A small image embedding model, trained from scratch: 3.2 epochs.
Rows from block 3 of a small image embedding model, named by matrix and row number. Rows with one number within an expert belong to one neuron, the router's apart. Each number is 500 + 40 x the weight over its row's rms, rounded and kept within 0 to 999. All counts start at 0. Numbers have three digits each.
After each expert's rows are labels from the 100 images, of 14976, where the router gives the expert most weight on average: "top examples" is what is common among them. Only what is clearly more common there than usual is listed. The data: single toy objects rendered from many sides on busy backdrops.
# router: router (model.blocks.3.mlp.router.weight, 16x384, trained with AdamW), inputs 288-383
# up: expert up (model.blocks.3.mlp.up, 16x192x384), inputs 288-383
# down: expert down (model.blocks.3.mlp.down, 16x384x192, transposed), outputs 288-383

# expert 5
router.5:370541519478454543578470506532495441413464429484489575550531445536446600477511560469456525453469537466384519545535487489540494524578465485432455530483520556540485554511524489450504515463538530580558421516454435541495516496477512438576391498493509493572554446497487501511559478526527524477
up.22:533544495501482565477496453518519573535538500486529494454516570480513407477495472603539481489464491531547551578449468483505547467468472551516507455546509516480545386473527470564518555506473467516459512477508596557489477448506508489507489485497474521454504466545480504515454482568536483485
down.22:541490474548510478515526503508552460564396552499523571474529537522499470442558512477523512576552499438462509558541479552508494457517487600501524509515440526514582452424519467516512444440578473532498507471484514534573451558488615521479455496440474581505466446525468521503503531506509533505
up.23:523523421523491485507520437483549500483460551474496458549475484442544463491457471436503528565492465461452479521497480530499515472475548539539453482447473522472493458449528490521491509543469474485498490546492527487501511501429529580398516432462421468536474503470392536484517514504453502526
down.23:473475555497458453467564505472471476476553487436530445464535433494504569474481447521552559515553488508501530503534540506527506519478484506515559447495500423574484482542447500497551496566477514514464466486509481487502518422536529461585457513477495517440417454444461457583537544512512521511
up.24:438548507516526533558455400543518502520490587532519598537495473536444509502578493579463462444488451514540473515496430498540561463439449471495531480461464563535544481458411441584530552487481511508490574497530524522477504463439462509469529505459510523513526503596479476555511598486445479489
down.24:535491472503506528466581536507438523444446469507521576511513468432506472450573481484498508597497478549437469449543527563503513463499505457451406495495481481490576491506458541504435523490523531494584421506483565434491463455481425443477473478537542507484485512457448515516456524489472512507
up.25:476530505486564499466532522478489500481475481461494493489545520545552462467480493503535544511481459489521485548505453472502544492433556465486499469490444521496488428483577584470512493549580577556529537461507469497460496483501499555459545512425567501458510491484524537450530535505506495550
down.25:469523552598470566568499614458505442553511514503479558439491520525494508510514450486497481502469453466472491595531426492493448515516514542423475534448470525490532525491479439420500354521497509473506556443468579502468531481526500527627459478480516504494469460471500529520464507481536523534
up.26:431442453473416516616508453481516490523532512435474508583492568501577452468552505462468442532539507525577583540444485590459500486506421431482526445477535483480487470496509489544504489492465429454501512484450514460503521424555509448443467474492427489457616443449539485525500524478492508528
down.26:400523541580531507448535527553522516498470488512505497501448481499490507550456472511537473470497572562469474515455449468539505482494519483442527477595491582475511504556522468520426520465512505442506489452570489462478418486487486509554485463478517460497530541447438527515453442489519471512
up.27:535494477444531508548505530555508465529474508466466495480501605498481571511510458583482462494512501545441454519522518512470471516467517500486501443498516407484567484529502492487428480445511410456468546504522480561467501486496542506592513535562489498462531475582462462521536469504448493478
down.27:443458493478526546532460477477501560553488510519527508501555535490491495556497491465522526491485502496546509450500508554517512513490524509514470560452537544502524486517510462470541564436526477515468473514480438532499494481560559578439501588402533446508505509519489474484587536491478550503
up.28:457514478445467559488516511393514486525388515545499525511494446563509499513473560483424489495613539570466478520533476589558502474448512450449556487522497556485534432449533504520537602527505518496472487486484488566495555568511513516555479481513441501472522572507424474537571460506580493506
down.28:509543526536457456536417532564490478486535475520459491531505506499550565508480515487450464507476493478466440500506516524502564521532431429534547492556512512511451505530525520553495460481486558486503476529558458529450518473480509504445492507488521474463515351504570504527549493486489530489
top examples: glossy

# expert 7
router.7:538522502504506512553514455489488512466409510459523557451477507550498504460508475443436436522481529512476559507489536523535465539536474540452517499513515519469478478530555562467529440481477450488414457419432526553463497521518435447459521520552412537570566477449479464539481462516556454508
up.0:502457454470518567552491533444510520513528523573433468498537569509485439437526515479516501428479567510511522510535472537502574451445501555551463469523504466450492462518477519450494471435479526418540426548551485424520551494528521509535533542548469541600512522568499553474441470465561471461
down.0:478584506515423499500478566460467537558471575498510538532482540477400477479535521549543505475461538457491539521439503458444467471490420475440562497540443501527497475476527508509542461463503452505514499472483519592482469474516485423532513563528484572487514434513516521468490484426506517535
up.1:489462523465520511445537438540468561451538495484548453463503540592465510552516478521495467423469470470469519560443430491477508473572544562521401497562469530464483479486427562623517542551505536502482512443467538494511526451477494485524495455388414519484525493460578484528588535467508501439
down.1:565435531396427489595443498505509515509538465544529452459463535496530463483525498536463486492546541478523487439515443485495504436450507497478455488491537458485516473530466536453542556445517537529513511572479466457481567526509473467432488518551571503508447453525553495439567476511540400541
up.2:529567488412454470504594529601503502560551521475498494563435511525480550474514513497433497493457404469550521534516520485479470447468470514522475495450377510498550444486553526596426494505537542424500531495501502449507506502463583485468426577454489493522481482537438492522468456509518496603
down.2:508483524464498608528472445451505460457451478503530439523473443547483447520511498587481569530538571584447544517481449567510470511531502528545466565484497524500466495554573510438525516538518505524406494459432486493530477548516500513501479486522466445528505573507535506449489516519519466481
up.3:466502506472550516492479492466500495491518494483507548454517474464468522450440499515510481483519424478572509576497531449501544478456471550514413576495486476556427435503511507527491515512461542511507592535457519450482395408483471521509478581496471611474575488489493487437592481501416524578
down.3:483479450430470512475509496402508545471556497509426443460576465550466513546530527452546475554475548511458543524492462524523431473486483492522472512452546558494528469458479536483511525498609513460566456529497516478539440507477517476483450522503510447565479493528443580517492502526452551479
up.4:486509529496460472453536471475512437574518504404498475453512457531516552521477488436485515469503557419529490521538492519474516495403490526552563525496491542527497506510509508552539483502519533463493570520532596430478526514480463539487460508510454540593444467539463434469465555466495466494
down.4:471424448485491554462493474484577490487477516527444512483422453547545500561449472414486523525507488485501481477529489452535486380445581465480503477560528449487494475508503541561467511427519592483521416494555469565504478528541501508562511484518403505519456491487468458484547512490497479539
up.5:424493463460488504487490492502431522502501477568521459454491497465448496471524507524443507511529517542457567557503484557409489486451485520493485482478540479527486520503495543429476504597553550376554465497482479574463480437452558511462588521547440514551471498412458506434496537534486496487
down.5:477463545541535527493435538467511424499534566545437486451445563544473539429532548520484400546509596574505507431452480486556471437512579498376527584579472511490496532514510463510589484434473512511474470531529571515574472448472550467488487536526484456528514529436468523485489453505445458498
up.6:557455496535503461514538490445468487575496511531500478528490522423495446495481418478519485462502561519490487521476474509517400481437484472466536511505526467534465521531443492448548519497499443521526524457452502535469446476501440502566464522502478489456554491523455533470472515481518524468
down.6:486460495559518502508479537437467543504562487547496538512438462473489466529508543511555505519561493489489476431448506508419471556542497499492491560511494457499493485424467438456530477484513440547491530435505484522447449470517527504497541535514475526602540519514529566496475496510480469455
top examples: metallic

# expert 11
router.11:474490472494458483416539531534469470533454471591519467510402520463504540559460522487527556529501526506424482527431574496495519494472558484466479513471540496551462531484544426491551483489507502483436410444497415520538521524413477466487544485486447431424533530484505544490491440393516469491
up.0:557485479568537582494471495464461575506433501511544479524443451506542510514511509561487541449469493491477470501533568528509526519532463500474537478523513533498551394440539439509493530557449497481470504503516445398528530542447509493510510548541510587464523488565486507462507509521471492469
down.0:524537549488514576471536488534495484504519515459520511522487415588497462493498514517492436458498530493503559548480499482460429473588516535518448481504503525513510565593486518440515493539545463464434470609465549441469469560485482528543398500506532523508479576530511486507453534567456541459
up.1:466514533480438510467532492475512566562479517553503558385478545530501533527490479443503484463584485507534444529541602483509474528541562507478505522510537579466503485519414515500494529559478548464490543549551519524481566431484525527440564454417463487501482460449564436564465471578464408514
down.1:508459446546477570498508546562493523486537516502480549500519533524589506604558465431502519461462587477510524546491537507468506541549512526497491548585477521518492529514533470486462544391541601443565517513535603528479463501499478486493520407488558562494552489538564507571494511520545519575
up.2:572438516488462485562527457479462463434530520459511554493474468453491482424507526477545499508535470473539443506550450496552547480477487514497464521539468445538535487475511531525473464474515539403408510516486517498571540424550525468545475556498524499517482523520556540509504473530457511503
down.2:542496475536572595468484474538505478468473526455525497489439479470480575484502556495560430501459544460513518465570512587454538431418564513520507506507520501551505434488547486499469512546517471498470551534535496469467515513498446489509509490480478481461461514492533538492471462473521471462
up.3:471443537446474548418564463449485529579399425504485531519531439481533445456524427456478511482503471496513517502586512449488490510480418542514509464501489519484458572563492522535513472487518487524586518506487517506503525460508488602465539500526539529466520514448535441484563484547444477485
down.3:486507514528458458520445519532521500474516514522570464533494474475516520508568567582472612500452493556453523484470558469406471521571528531503476513572478397430435463488502519512465532527504458462500470512487587635434409482507480491442529499463564502461506577511535475490480580506511522508
up.4:503572529467489500458496580513449611588482503549477483492471538520521486477495468576494571515577454529510529517456547568492492462484549440575485440451518562479512456511523507544523464532553564519474520482508480421488446457422440494474571520472495467514525496540507430509510510401458539526
down.4:492477460463544527596469465443495482480506468511501490503562530486528492484485518382598522541492534439425505501507521454469501439493480458522546571438522468534474487452491559494506516459439504516478454531510443464498544418463549462465431494521474501445533628522444494475467439481499457495
up.5:535538537489481544500493473517516559374523472495562485499514437467474400505509508510496500515545566537525455457414482504504463551438496517423481497501477490472519473505540484516529442485534495469524543496481512419501559569455490561476556478465528454487527513502539415527438462559479438538
down.5:457512528497567470465489509523467481509434478553486492437563467542476457527498518469541508496471520490490517540459455576497484500431456547475475452511519482576501597497560527487590512595472514495462523428537481451460514491455503541423522474437463541452485525553428530512481538516516457521
up.6:497513493563484519494499459429472532535449558481526435500477486433510618532506508497523512482471416472550586481401480464497438524495441533528490500466489488501477551560509465537493493562499403432434517477493504596589470438502516479521447448454485558513460429517499493520448536532515498490
down.6:540505517566544461448431498523466475524516423591563471483525465539537525513501506542463548460582532484587569493462492492474576488468573607478554446519475485463515480457439487539466513481527495478527485518498478548519506517567477505539514552479538462510398462431485481534482495414486470447
top examples: metallic

# expert 14
router.14:578449451460507546563428502525525484559488487474508522548529512514503501563454519440559472486501482445500445524540527438487558554485499503510554434499509511587542474470523554557437552471509461486455480485462523483477531546464481532516472535526454543538527533479445540526429537489505465492
up.0:469541473556445537461516432534576511487605547403517517493482485539406454477497492474467482540451425549494402500479487497456498499506512491451532530465397499475420545506523497514514440495466562550484432501582524583532529492517471460573539536523583570549497554533498452525540501483446479492
down.0:448449482408504533494503506488512420469515542434481547544589469570437466471501535518489563510518482467565440670527449498506531509464552477482458512516491481457499540569536465478475479464545480497467490474470504577535495509476555556540518484429517442475489470481497507487447480492500536513
up.1:551515482505501433436505492507565526523472539507501512554477514447518488458534525513522538457525502541464439468530543526424428516527559505506502536526449470457550499470499522529516546462441487469474493408587503507520545462506433501486563519544508449486499531479406459517435568484531495427
down.1:458521509447519528481533511435523508533556501581526491569475458522502467461459509506544491530509521516506528586566450490524502468535496482440579591482431494487484435547497465424519437442558476466544514543515475546452504519555506502595432506502499527537564492473457466509523492440587539517
up.2:491499460482562514485579469448544500408511453496507483477551511461511403515459577503501482556469505480558538534450554487487431467485489498560518507536554455484502437477404530502508449510526493518488477501454597504515478502467491526547560488516450503577506516504534537551496521527492438535
down.2:518444578604415513519434516596594501520446491454529415566431529475481495517540541510565494484500514537402506478522430441543525512451455598500497517472526481538545503392505529453472577584496485496478521539444451549549548486526454526483482462521475492479490475493479535499584503527515514466
up.3:498526476605484547483434554573469569436449501487523534508544494491442561512493563501455446515473446566583449535456482516503559517462535468507529498464574430544470553465526506505474482554440481567515473488515482431517479565457487437556501508560564513547569487463460443476507479488427502483
down.3:465439550504563482474560565423481470581450475534543518476483455533504517424489484534520447470576500470519514501508509523402442505538535588519438541559526524515503598509491533441560445559475533532504530531503575472492475451473480484528481462529495474483469626532563507502464538538494446485
up.4:463536504504508540518493530494396524466466531475481471493522427470549526541463491491470504487456531473515523495484526485500488487499499467564441452502511444529523523428559518489527436521494505450457544506544468411509474513505484479503442439469515525469565525493494527536510577505512483490
down.4:507644540550509447496500460423532465537573569512512535503526536512470494506458498493504481520486486507541544557487530450467489481532524522494466427487501565508521463519519452489500491521469529481515490488447567564505451458558509485535509484506432502527539516470533474512448477434530472502
up.5:525453518507529459507429476546559534456394475501465505506402554445513516450596503518478513491409476520515488539530481498530546457426441411506496412521486501518539476442485550470519467545524537498571478495494572530507464499470435505509561512478573540433485435508510550476545446527496477511
down.5:483498502523448537503491467557440538505497525521491455528540546525546510433464547473527539501539480468506512568564494488519456522493486514522465453521468494517493554461472553512527433461489525490474522524523435500544549491540529435467466486538537446464517433477461443489442519477577525435
up.6:373470387448554511541440514506519460464486482422496490461581493590450502501524454501534514438467559532483499501500504494479498494479435498524554494501450492493471510510505552541529469481486463503533497439551474602562525464531464453533408487555553534506475503558560564510498529416499573515
down.6:491531497541487509518440522464495498535505544512476572525518436526488538436503523479531536504505496520504468502521549555451489527498521435546531567480428466536516488461506519474484432483500564533485501567508516467509558515469547487476453591464539510435527509444511525467529465502522446460
top examples: matte

# expert 4
router.4:548534545544476573518522453520528510507508475471495527455461523538549549497506453464469529496467503426543555493468547446556507519606466552500480500463537571462419526501488526520488440511486450505444458468497435574503546480490446460487454547541461446501477480474482500528492410521565471476
up.0:436499443484493440496572417437496467492528408480538476475446477493504499467484516493460492509501487490551490471501406579439469586486547574495589471514469604524540573483448471529464485568525639485501417469514470490500500494519471521514522511393573506588469465489491482528512478514508551464
down.0:511486491480474483515487531429492520516505434404482550547458545565524537515530455529501406528506507546500449447505422549491525543565510530510501543495576537510490519468478490549419499465398528504593510574452544518567498457536429537502582476576555441408509470585502559513525544471509472458
up.1:476450494478495562498532466508465495501451474487518497459506493484535396457461498543497454549568559445373512494479504527438505511508480470504435541466425494503453462497545505552571537469496464474469515463465556509589454592495546444505477455478485506404523561551512508486478434567487438549
down.1:490433519514559466464554520522564565495551478482492456544521530528500484467518514493468459549505559553498528586555571594452455538500546511548512512476506455547529423552490540459434470383530484570466460464490500547524529488512495490495441513548486513552515559536563517499469509507464536568
up.2:481446495404509474444514507580523553478527504517438468481551481527537533467530456537485487537539527561499578524474460516532442534539487528482454511442466525525559502495470473449498525452545576490565560483481529498485502452468584541447443584468549417463487505450489462509509449515551509496
down.2:550556488494481480389502504535569549526484490472467481601411421438527560592529505518574480520487514434435482513538496597494482555532496433505526539533503531490531495519504482552518424554521584541525512604452592526481461434532503447462488546524538468446515479492483483407480456398494479453
up.3:483452573452477479454546486542525439466470490450484569455455495470478564544483555532471457479510476483576520559501499571465525457478424475507475504509434549442504510454549533569538464540520480478512460564477538504514438488436437508439439486526503511491451564510492520495502483471432500529
down.3:507490485476493452515472461460445454472464561475518535522402550545458501450533508489493549483499554479501569401526527536426479429518493560529525524519528515519504488531564423429465561527426504514519529481474473517506514529521441510435492473548543446499498503555527516419467511488527547472
up.4:492543552565530575496578497503522481456481511513487520486550512474560471537534519466574518458387512486458534472552470511497562547550466494511529521507483515521485495553496523516470545490574482463526536501460558495573524549410456493426510452456520445439519535429450519510499492483470516475
down.4:494580516490412557599472466519422560565521579521476586459515531461531570569447599513470515522517505541567475539530437487470543530469518490440501510507538599473426536514452509509482531506510524548484457466493439497558532536522399442506437518506526499481478455478533487542465496460495574508
up.5:452434530487422560485509474573506551450468508539455479501527531566556501576478502557450522491541496475407517598437463518439508512533526521492525481473458501496537436493472518543450493530505523487478482513502467472526533545534510485534478490484515541431460496529508517495584402548514475437
down.5:512575492499499485511470522500523545492538555519473521514499456425471520473516541474489551559472495525531572428511485533541534517419545479531431500475475538471584488483483523567619493429534463438469558464496498521523513509529523486526518512525487522400477522487488505541582501570476543504
up.6:537519548458553440467505546529528485543559530509538445488556513485553540474567449566438454493492428468481475470500580501496456497459544476507522486470391525471495464490468519499575481522494539523506547442517485424502531479446476570507518479538513486508427541514501564544490437581537500556
down.6:565551472441469527429505414459426577464507554500490413506519516542464497538464497504486544534445546491454516574482462501529487505479481537490561485533503610547511471531449466538521475511585445443539522578511517466600432521464468491451542509538450469565498545482496493450560497519518460498
top examples: metallic

# expert 2
router.2:480523512519510531465520552525491503541495461554456523441471438504522491484484529493465530481537517553477497544553523493556432506519455497475419515462509513488499502550542488439500428479506577521470435527445475601530563461536514461482527525560479486558494491448485510508508375445548467514
up.0:477501489397482431497454523441504520538483459397511548421479511551403466454521495480510544479483504540504436522407547480437490458574483511510483558543574521488471486423446488523478524460469473468479532475528462510505548508508480563588497521449461488499501515524496526520509510542499577466
down.0:471516495392560482460509465476491485543444521434475531548493486570478504549443525422499472544489497514502507564524425487502469507414485524473488610525523512592543510522410465551487501592543489483549484546498488560434529434483486493466414540481447470515476529524453498472469573443564548464
up.1:548484504520497576494553479520569541538550580557477555480509548509521482556536489528567499490539451521525464525491412525492555464567490505565506571532511415486508470481469478494496490533476489509499510510506477584497546460563341521480509492529519488483553515533522539539515472499447502491
down.1:498482601490542464446486463456491451543476527541466552436559468484499525455438562545479479492451551506554520487456493465494562496537567467547463453531476430471468520513427470495493470527490527504531425466508480585501545482513524601473515479535512504494513481465447462519532520504495473474
up.2:581510506480449521436470482487552550556502466532494476508571493584518460489468475475471467531424484476520491490420456574498513483512483479546452452455509475592543524457539489526513499569511542459516535530547525465519455530525568502454490483536470419503487493517494499485559444515523573442
down.2:440478559503525485590438481497518547439399466550542434507437484472530490542503443559530481422526564456520479497472528380573462439460552450493509520461513486489471553545488565489415445469493521542459489431480521486457498519513478408527476466513567485499481521513480489530512475463482503480
up.3:463456484494422533621509525526470448538483477486526442548480505501555502485516528486561453502517482509519529458480525438579478450478506505513529508467498553440542568469450484395565446436479494422501500440510564538430475484496502507463526475462461477593463510535418514501478469567533494509
down.3:510432437551492491414522472552531502549514551507508534514524437456549472528546508462517533495519509573505525549467487447526526513468510557538419557526485474496515459555415528519481516499474454494527495462560525555480545479502455490551493455556565533481431499487496522547553505441460529492
up.4:448526505448443474439523465499496500455501438450506488433472483486543492514500492510458434503509510473535532490438488387492459476543485557475461543512481553507518463529458491522492471510547483466489535480499568435409501517475474492602458539473422485574463542559515491497529525470511484525
down.4:500454484529545549543517453594495469488514468493544572541527480387474472460608522477459527451550456500450531438480503539503502494474473530475482469539531467517481458462455514535509437494501489512519543457500530523460459474396425489508491499522486450548540475542567507549497484547483487504
up.5:471532490452493484585547499480514511540560528454482464594430576491484431507540503533489527482451509503560484530494434484458546445541477454546546507521443462522526505533543456504502494484457461520607504507531514491527454441427511586568441466554530522534466473486551499521492593413513499534
down.5:483495544544429530435485567503533479486571546485511430528548467536561539529445524467499511495524506574488526373476474491568451546472481517466507502466565502522534472516469460556450422536573475566478588497486452467531528501594568397490517426487428528524433506515517518494516501495510461554
up.6:466466494539547464547477461459492519438539512558504486492536474508430521508566509501502504516540537545467524453497449543500439489477543484566608472470485440545519445486442554463544512555431520480514426484449497406532547467489487535526413475486590481500480532515474434504470549483425521439
down.6:467527493494441375481547447494539402564511477439498464521520464489428485529519474535485523497546511490495450492487576476497517414487478558461533466479441506478538486502490484509539433487502478514486559465456476457495546417523410479545576558537536557440554498474471486503540483470528465530
top examples: glossy

# expert 15
router.15:515592549514480510441532496529558535459540470482482511473509584478475427495505521506450481431465498488520549504502461498502476475499457461511468496498521578508465488475521451517531534501442582535504528540458491523509455496523548465468480545540481423465488512476506452435585456520497549450
up.22:417499453511463509527502518521525489474481550549527503465519535534499416492520496533441502512507518528494446527493495500512538515528452535517576546531461578467480520564575454524452517542526493382434509514524410478486482498492527519495501526569433557500496473516434565454462458559488475561
down.22:523505557586496448460513546553501462495492518520471495512502527479444505519488586488522513553461587558534492500413484545522471556509496477472527491502532488499553489499547555466513573471556501428526464475508458489428496497436501489585513496470506431496524430449517517524475599544498539458
up.23:534462512448485453464503517460421482430482501553424523463474545561509467515514506506495444524506486502493512475542559525453531501540511522482476523548508436510505421492534542520497490473434505436426534502556579484476571496535485527508420468519441525494518431492508479499493495488515503564
down.23:509488506520524509500493556526504499495459492557504495484490521443451452470544442450524483540485462455549518498467483463494516471527383543432459561502545520460431514538405520497500475509519483495537479499472447414445468474501424493487550475540481414470534436573544571473511521485526564534
up.24:604486469479481555546525487455544474553549453557515502572516537502429449517490496496504521479494496482505559530478464541505383518479532538506471470550455494517558472532494479424507532506578492414513471505512432536557502578492522515529570539485492544445520533513463498530505467458530562478
down.24:461536473442456577460463522486463564507551457496516508549495503500479535495514494502477452568475455455433495514503583489537532487500566432515546543605488412524562544471471529472509499517487527539554509533550395482504472465589558505451572531491512545464521521457560518533484475453512526513
up.25:552559467512511491475575539478525511496521440490564498502520515513534459537421542507519480488544483556523554462511447421537490488479484551528501418447450404525538481473518500543524446526559470430498479554569509459451491525490451459457510473428434524461460529521520567466481510484515516506
down.25:432523491488454471516519477522511483496424440502450434447458444539487489527514456436501527543495503481480475562497543483473485573525476531592419626541503536556443497517469465496559526458499505497622460514553463497531576486515481570544507524467463475488559490503513558492487546491470536532
up.26:513467587492457456491491535528468570519550447490504476476494503566466436471452480503444522554488506510550513509507513461509503545446510495498434518462560447461521556482447494493462485503536520473582451507568486553511488505439512495522505565533556611490510450475478493506551558565494481528
down.26:481502495539439601573469498470522566481494571466563527413465521518519525528487505478556491477462518505503493521458583464566482547539463521481460475522516541478468499565482503534484546439483411529483521541526485463498512452523473539523548486510482464497479512551461428516563478494499549516
up.27:513475484442463536541482539515564441476537516526548477468556577508463510508526474486520493519575490487505480497516440444435519477541535530528524472492430538488512521485458499492513472510538476491454482488548452514496527461473547562569448463445551522468519513548481543525441483484499496442
down.27:482459421482492524545490491522447518584502491492484411527518465434438503523535554479540479575552532528524474564440435508442595492490421525546501495467411508510522465571533536438524514499528560447507477474440537509477508478521411581487482479514596539541466479538482518530538544476537501489
up.28:424532511479456514598489565573530530519521466501585503473477454494546455457512469493558459501474505457551475500577550490507528511505442519489535513429476519545522504507487555442460555479476509586445499521509499419450474516476518482552540408434461542525551490535563468557444499498508436493
down.28:494492463476547487502447460461531465481456482471463453554509426517468503500527522454571500552494542491471422609533557538481472520504572470537513492541502502497462473516511455506509512471551503492514460525490519505441439438576540388494513475581470494527497501497460461506572569485424443482
top examples: glossy

# expert 8
router.8:528511579509515486508550504517534457555504431521535557436469526494538503512562556460389465463505505477486523541559553483517467497546492419474396522497518495463459394545568522506515412436434483526493490481503519550496525497516439487496495542542500466537550496491488531478534487509507567494
up.22:426472460503497534461494488427518477500468461488466503574500492507530517496473421491575568512546483476544455549463529512469501430470543525503543435531528509527528488496451465533465546478541492436484524533601510475498449466486543493523470459471472511493410499525526510549534463536438533503
down.22:510562534472524528475504571539494444541518469554539460541495487484529465490533547559462452457455509448561500514561442499544531537482631511471501508424411568474492506457514508509490468574522498436540461492599533475504553451444467529527463474515490486566446584497511430509501498568475497497
up.23:500534469525512440568437500417491495540557522572507510522481558527444515455527438464463432486461494535500435533492407517435542484459522547517462522516448458456498544511446475537487557493605464500478544453497533466480534486494514495476504517522522571530568494528504525555523552525452582475
down.23:508527421500474509453472562449514512517494546473458525491538520492494492466563505476614411463532454564490471562483494466498517544529520581517524542476523497550437447521503482537436536559476439604467474460532515527486528555596528504494440467499552454523530604531536551481482544514521540468
up.24:567441515553450535501484464545593508524446593479539480411403511489546514517499563457498494537545586490512525472481462502440558548452547497496523541507523463567530457519545534495531497514474411507546549534494480460507451563406530532541514579540467478540516559463498506487465489484491522477
down.24:507503553484582418484535517560507496515460523498483539514534539448588526505554474480509486469501466503566512467477546437506419426521492543485473442535501538478510516626492493503556494503448509516512503512478462483565507523528568561495454494521494577489493521454443473467517498506477510527
up.25:449528507504491480534526500506467556490500493506547419544588416567479465517449469494495486540521468488450498487515548442549469497490462543545573397374508464469440528430475510479569462477495491530547467459494464491483579465447503522486507513577512515509519495526510492491494591466468525567
down.25:485513513416489531473452501433457597549461505496542478446504543555476539410446452454441550443504484587412551458432531552490537483550447545503603516529490528504500525532525538460509567573566536525450526469510474509441440470560452495498535452534422502400502531512527454449429509476503433488
up.26:530486473552494536491485566457488483469509405491498542491505499522453504529490513551503507453484554466546498458545479482470503468488518558495535548481485512560505503461523496561461457528443599495453505487431418575547568440533540447526397541527510536460573472486462539518470538428535515433
down.26:525418446439447491505426540447526509539476572451521462468473491519507456481527415509553487433549507467483473502452485576555518544524477517466505557430476421496591521509472467547390506560484522448466497514512558472477423516494512500492482452490455441543532511545475451462492503403531460523
up.27:472458522557490448496493482508490520493508546481438467494541529363537458525464514554502435523511441540473574516544559457532483564427480560514520457510486476513556471489385505454529462532492481519481440523513530488479435466455496520517441504586513534518477564485561470428474586424449518473
down.27:558506397498522600510595552506436505528417525532498522584463531506476490540469498532551523562500536530462513441504472458471512413491492460451482492508488488555457510469505578476472467508474574460501495505438517490539563507486483470475505491442512517506532544562482550497499473491491464460
up.28:478500510506551522534524543426510576476537417507531500471443531512480531531585467509503542512527528517485520502486480565521578506531447437498537522506486509519602502499491484477509555483428455481554557457568567535451458482507535520435528536583502461566478454525500449572518517509487495483
down.28:442522534471450479460505556479457475469441492481552509566533516463522472518470522410417503509535474593439493537525565498481507474479569481507438555451508521504524480599550570543579450539514440577523398563538568527478516511618474517448472474518496554459540520501507518489473513476520496469
top examples: glossy